config.yaml
arch: "unet"
model: "spectrogram enhancement model"
noise_aug: 0.01
task: "enhancement"
loss: "mse"
block: "basic"
init: "torch_default"
residual_init: "none"
optimizer: "adamw"
learning_rate: 0.0015
lr_schedule: "cosine"
final_lr_fraction: 0.1
weight_decay: 0.1
Rows from block 3 of a small spectrogram enhancement model, named by matrix and row number. Rows with one number belong to one channel. Each number is 200 + 20 x the weight over its row's rms, rounded and kept within 0 to 999. All counts start at 0.
After each channel's rows are labels from the 100 clips, of 14976, where the channel reaches its highest value: "top examples" is what is common among them. Only what is clearly more common there than usual is listed. The data: phrases spoken by 400 fixed synthetic voices. In brackets: how many of the 100.
# convs0: first 3x3 conv (model.mid.1.convs.0.weight, 256x256x3x3, each kernel summed), inputs 0-127
# convs1: second 3x3 conv (model.mid.1.convs.1.weight, 256x256x3x3, transposed, each kernel summed), outputs 0-127

convs0.77,168,203,222,195,169,220,200,185,162,168,221,193,214,195,230,191,197,198,208,179,191,180,213,148,225,216,188,181,189,150,194,189,215,146,187,203,192,199,229,190,216,207,212,199,171,203,191,224,221,218,204,222,231,197,225,219,182,216,234,202,194,210,201,181,218,215,211,217,222,201,209,228,179,205,184,203,200,210,152,217,178,202,183,228,210,225,221,169,204,149,213,205,197,213,221,215,192,175,202,216,197,220,182,200,197,205,191,191,218,206,194,213,174,219,202,173,181,212,229,161,181,177,206,170,183,206,218,186
convs1.77,241,221,218,225,203,203,198,180,189,197,165,205,207,194,172,212,208,209,194,198,211,204,230,238,154,198,196,225,204,225,198,212,197,199,212,222,190,179,178,240,233,182,203,182,232,197,185,168,181,197,181,209,174,230,186,214,197,218,203,217,178,223,209,201,200,195,166,235,179,213,214,214,212,185,175,227,227,203,218,167,207,214,199,185,202,174,175,213,170,220,184,194,187,165,168,187,212,240,196,187,199,199,234,190,209,190,210,184,205,215,215,212,188,191,230,214,229,170,181,232,209,216,208,222,202,211,209,245
top examples: pink noise (45); rumble (35)

convs0.139,185,205,210,203,190,177,184,165,187,184,199,171,204,228,201,192,207,197,217,227,246,237,241,190,212,246,202,209,227,237,179,205,214,211,186,238,176,184,240,223,184,196,175,214,203,177,160,173,199,195,205,250,186,218,185,199,193,215,226,192,203,200,219,164,197,152,202,218,206,197,190,223,192,185,193,186,240,208,216,205,177,205,196,194,149,216,202,234,196,182,192,197,200,174,195,173,196,217,207,195,206,182,236,187,212,207,200,192,227,213,177,193,233,188,215,227,190,201,206,229,212,183,222,237,165,199,200,219
convs1.139,243,239,187,206,212,178,179,203,186,195,202,205,193,207,187,209,188,196,225,217,178,202,184,205,214,196,215,188,195,173,202,174,248,208,181,183,209,224,201,191,197,235,218,184,184,200,209,219,221,261,228,180,208,207,213,234,205,188,253,196,210,218,196,209,206,240,192,192,200,223,195,185,186,189,215,198,193,181,195,215,178,183,191,215,234,198,173,208,199,223,186,199,235,186,202,185,227,179,215,202,212,194,208,230,193,188,189,212,176,200,199,192,213,215,197,225,233,201,214,212,219,238,177,181,252,184,225,205
top examples: child-like voice (51)

convs0.209,223,233,210,196,215,184,203,188,203,199,214,196,226,213,192,224,228,188,219,218,190,215,245,226,192,209,214,202,170,205,216,207,189,196,193,205,189,206,203,211,194,190,195,161,184,216,192,176,181,179,184,186,183,193,199,216,194,204,163,205,230,193,214,176,194,175,192,198,180,208,201,187,176,213,186,193,202,184,213,191,187,194,182,174,213,192,195,216,190,175,186,204,185,157,161,203,171,210,174,194,187,194,200,190,186,165,179,178,157,173,170,172,202,183,188,161,218,195,186,208,207,197,195,207,174,193,178,185
convs1.209,190,184,182,191,172,197,185,236,224,188,200,188,187,224,182,174,217,221,177,228,232,233,193,188,188,227,166,187,213,203,177,197,168,202,165,165,208,202,222,176,176,195,178,220,247,225,231,177,242,227,159,173,201,177,182,182,179,203,181,172,230,169,176,207,180,182,189,172,197,178,182,208,188,188,196,188,183,185,226,169,184,189,211,210,179,194,190,218,228,205,224,196,189,216,212,187,197,206,192,200,178,200,184,218,195,178,232,185,220,181,181,219,210,212,224,180,176,208,211,174,213,183,223,221,185,186,169,216
top examples: pink noise (30)

convs0.138,196,225,222,215,206,177,213,171,211,219,180,199,213,238,221,196,244,206,194,245,246,217,205,197,216,228,187,243,196,225,201,221,209,206,222,251,200,203,222,230,208,198,193,246,202,183,186,190,200,208,243,233,199,231,199,194,209,221,208,209,231,205,202,186,209,169,188,205,225,184,155,231,208,182,199,198,242,207,236,192,208,206,194,209,173,197,203,248,196,185,167,201,222,180,188,193,212,216,207,178,200,207,196,175,208,203,184,190,216,197,183,199,238,183,208,234,181,197,218,206,206,192,184,229,163,184,199,218
convs1.138,233,203,186,185,200,151,159,214,191,201,208,189,170,212,191,200,182,188,193,211,190,203,188,216,213,204,218,188,195,177,210,183,213,210,180,174,204,209,199,174,191,224,220,171,165,196,202,209,204,232,218,177,208,185,241,209,184,210,241,176,206,192,193,195,219,223,217,183,194,184,160,191,196,194,202,180,199,172,212,232,209,191,188,202,241,205,191,188,193,232,214,208,250,175,183,212,228,198,215,207,206,190,222,228,185,159,198,216,166,208,198,192,222,204,178,189,201,170,210,196,209,240,198,193,246,190,222,204
top examples: child-like voice (55)

convs0.120,230,184,199,213,166,174,199,187,200,224,186,191,168,195,159,208,174,212,188,172,198,231,211,215,175,240,196,224,206,196,196,221,179,208,186,207,183,176,201,191,194,196,230,227,189,175,181,175,223,234,226,207,223,215,201,172,230,199,205,193,182,181,176,184,199,151,148,184,182,189,207,220,245,192,199,189,206,165,196,174,201,230,181,189,203,170,195,199,164,222,189,214,211,205,178,187,228,194,196,200,228,187,215,201,183,196,220,215,181,187,200,229,244,195,216,222,205,200,210,209,224,212,171,218,196,198,186,220
convs1.120,203,182,188,192,188,169,169,151,178,180,189,215,176,176,225,191,189,185,182,160,163,181,184,158,179,183,207,187,174,197,175,167,213,173,214,213,177,175,201,204,202,206,182,196,157,186,153,202,187,196,190,203,180,190,202,204,201,218,222,182,215,196,207,169,209,203,216,198,187,223,198,217,206,230,170,168,235,254,187,240,212,209,217,231,231,207,179,197,221,214,155,207,227,202,197,249,194,208,196,196,232,188,187,211,174,163,182,186,185,199,178,211,240,230,192,202,223,205,220,207,203,232,222,210,243,196,211,209
top examples: child-like voice (47)

convs0.253,180,199,212,204,180,186,182,180,174,178,210,166,196,186,227,176,206,191,193,182,209,133,208,187,208,208,188,185,192,147,202,149,211,171,179,194,189,192,203,212,225,204,201,213,176,186,194,212,190,203,202,207,198,207,208,210,177,205,245,181,206,201,198,206,185,214,214,202,213,211,190,180,193,186,185,211,220,179,198,217,182,188,172,222,210,206,225,175,217,193,218,192,210,192,212,211,201,194,223,194,195,208,207,198,200,202,179,198,216,218,206,174,172,225,200,174,203,186,210,199,200,199,199,170,188,200,219,205
convs1.253,225,225,225,226,203,214,191,184,183,212,162,201,217,189,184,210,201,197,198,196,218,211,230,246,171,205,187,235,197,219,202,220,192,210,209,218,196,188,182,233,233,205,208,189,240,190,187,173,176,195,181,238,175,231,202,223,199,223,226,217,185,209,219,198,200,199,163,240,208,198,230,210,220,187,188,223,226,199,223,193,187,222,186,194,193,182,188,191,162,220,177,192,179,179,171,185,213,231,203,185,198,196,236,186,221,184,201,183,212,222,216,202,163,178,229,219,214,180,179,238,210,208,190,209,206,217,223,236
top examples: pink noise (59)

convs0.229,219,212,189,185,200,206,168,156,168,178,225,192,196,179,191,194,197,164,195,146,172,183,210,194,202,208,193,200,175,198,202,189,207,197,195,212,158,169,205,199,221,205,195,168,188,214,205,200,187,192,182,178,180,221,218,200,196,211,206,195,142,203,193,169,165,166,198,191,184,197,198,170,184,185,163,186,188,172,185,186,183,194,185,191,177,185,201,203,185,192,215,190,193,172,152,206,164,197,179,173,203,186,193,172,171,183,171,188,183,178,192,182,186,172,174,201,180,193,221,195,184,190,179,210,180,199,200,189
convs1.229,174,170,172,228,195,220,222,217,211,195,193,182,195,182,193,187,189,195,210,223,206,179,208,185,223,208,174,171,219,177,208,187,206,219,184,192,238,247,220,193,182,196,215,196,201,173,204,215,192,194,222,204,240,191,201,180,228,223,207,176,232,209,204,250,195,245,215,191,238,186,207,212,181,203,235,173,205,238,206,231,189,167,188,211,216,230,190,215,221,205,170,174,201,210,231,205,233,189,231,237,213,218,200,222,218,225,210,211,207,212,216,203,192,226,197,227,215,218,211,194,201,207,205,163,223,231,235,177
top examples: child-like voice (62)

convs0.31,185,192,197,185,167,161,175,181,177,182,208,177,183,172,217,173,175,191,197,184,220,113,198,166,215,218,185,168,201,126,205,138,203,194,176,195,196,189,190,194,234,209,211,187,170,160,192,219,203,210,209,198,196,205,217,222,187,194,237,193,203,199,201,196,193,217,213,205,212,195,199,183,199,201,199,206,205,171,190,223,195,212,184,215,219,219,195,179,208,190,209,212,213,188,207,190,196,191,237,206,205,200,224,215,200,206,195,213,202,233,212,179,194,221,203,186,202,186,206,196,204,199,188,172,192,195,212,204
convs1.31,225,215,225,237,200,217,202,190,190,214,165,205,220,201,190,204,213,211,189,203,217,225,232,233,168,197,184,238,205,223,201,236,192,206,213,217,195,192,195,244,230,196,200,200,247,200,194,165,178,186,175,239,177,231,197,210,194,232,216,222,194,207,221,199,207,193,169,247,207,194,217,223,219,198,188,234,233,213,228,193,192,221,187,198,184,182,195,199,177,214,191,192,191,192,163,196,203,240,195,186,193,207,225,188,216,174,202,179,226,209,208,211,178,182,238,217,203,184,190,227,199,207,196,220,195,222,206,249
top examples: pink noise (63)

convs0.10,210,191,201,218,202,214,212,190,213,212,194,174,194,164,199,200,158,196,194,203,182,177,197,172,210,182,216,203,189,190,212,204,200,196,200,219,191,219,237,211,235,193,236,216,215,138,200,227,196,194,204,200,222,199,192,168,199,195,252,194,181,203,166,185,196,187,151,211,175,176,205,204,184,175,168,183,146,191,158,205,198,219,179,210,187,171,174,178,153,198,193,203,222,200,215,223,199,181,197,182,209,203,203,193,184,196,169,165,209,203,196,201,157,187,197,185,200,169,201,170,193,222,164,215,184,190,204,239
convs1.10,208,219,216,185,231,211,210,201,211,209,208,201,210,203,204,201,199,186,209,212,214,216,209,223,200,209,216,206,225,196,198,210,222,252,232,224,203,207,226,209,194,206,214,186,205,181,205,226,194,211,227,238,210,203,228,178,200,186,206,222,202,219,228,233,198,217,200,175,204,202,234,189,192,201,242,188,218,206,212,208,182,192,192,168,170,210,231,194,180,210,173,168,188,173,203,193,239,198,219,205,214,213,190,197,260,220,193,218,214,226,211,215,189,190,209,218,198,188,205,230,227,191,193,204,219,226,240,196
top examples: quiet level (65)

convs0.90,180,202,195,197,188,216,189,182,176,172,247,177,192,181,222,191,190,213,206,171,167,165,216,173,208,216,208,171,204,172,168,143,216,191,179,194,195,190,234,172,226,204,214,179,172,183,187,220,209,230,192,175,201,183,233,229,167,202,221,183,203,200,178,181,192,213,206,193,221,210,203,208,185,234,202,166,219,201,205,206,236,181,197,194,240,237,209,219,221,170,229,199,212,185,224,232,201,171,199,220,206,221,178,215,205,210,189,222,208,196,213,209,185,204,194,179,208,232,240,186,231,215,218,166,212,193,209,179
convs1.90,236,214,242,223,218,228,198,200,190,220,171,201,224,214,170,217,238,208,184,203,209,214,243,237,176,174,196,235,211,227,217,245,189,208,223,225,187,197,177,216,194,169,203,190,222,212,202,174,182,189,197,216,180,229,174,186,186,209,194,232,175,217,215,220,179,188,170,230,183,205,227,201,206,197,182,253,236,172,222,159,174,226,203,161,186,173,215,188,186,185,201,207,173,188,149,173,205,241,190,182,200,190,221,165,224,186,197,184,203,209,213,212,196,183,206,209,232,189,176,217,192,209,203,219,192,220,195,246
top examples: pink noise (43)

convs0.185,191,193,177,176,176,175,172,181,204,189,214,188,188,172,199,183,161,179,200,171,195,138,193,180,205,202,199,177,205,146,186,134,211,212,199,203,202,187,199,173,215,207,219,181,167,139,182,214,211,215,214,176,194,200,219,196,193,183,238,193,188,203,184,187,193,212,203,191,213,193,204,183,168,207,206,176,176,164,187,217,203,200,197,186,213,214,151,202,165,191,211,202,203,182,215,160,192,188,218,214,222,197,205,214,191,211,195,227,195,210,219,201,200,205,194,216,210,193,226,183,208,220,190,161,223,181,203,197
convs1.185,227,215,230,221,221,223,206,187,188,229,161,214,228,221,194,208,227,206,178,190,195,237,218,216,177,177,202,231,197,227,205,258,204,188,222,222,182,182,188,238,206,189,185,211,228,217,190,161,188,178,189,230,176,228,189,192,189,212,206,236,184,201,216,180,227,179,176,239,194,200,208,205,222,208,178,244,244,206,207,188,192,227,208,194,161,170,223,200,199,188,209,215,207,211,162,197,180,230,178,181,206,195,206,176,195,180,183,183,208,194,192,214,200,181,215,203,197,195,210,204,187,211,196,232,179,211,190,247
top examples: pink noise (45)

convs0.78,182,216,185,188,195,201,204,202,220,212,208,210,202,211,216,203,219,216,179,208,200,201,182,168,213,187,172,180,176,211,208,201,205,157,227,221,202,218,200,203,214,180,194,200,204,195,212,211,194,208,222,195,202,214,180,204,201,181,182,213,199,194,211,174,221,177,200,209,158,191,180,186,194,212,172,189,194,201,161,198,203,196,204,186,214,187,209,203,196,155,194,222,198,197,196,207,160,200,185,199,215,194,185,198,141,205,201,212,221,196,196,208,241,192,205,202,213,206,222,165,201,215,200,227,208,179,162,206
convs1.78,198,202,171,204,198,158,170,219,218,180,197,170,192,204,212,170,167,191,220,218,224,202,180,206,231,239,191,184,216,179,180,176,182,215,164,172,227,216,201,199,220,233,214,176,187,179,213,204,195,220,197,181,211,185,222,222,206,180,236,181,209,190,208,206,206,215,188,185,208,190,174,205,182,185,224,176,174,191,204,223,177,178,176,218,191,212,184,182,181,238,199,179,204,170,217,213,224,190,211,228,173,209,189,237,209,186,221,210,195,221,216,192,172,212,208,199,175,191,188,223,216,164,196,182,190,208,219,174
top examples: quiet level (71); clipping (45); /aʊ/ (32)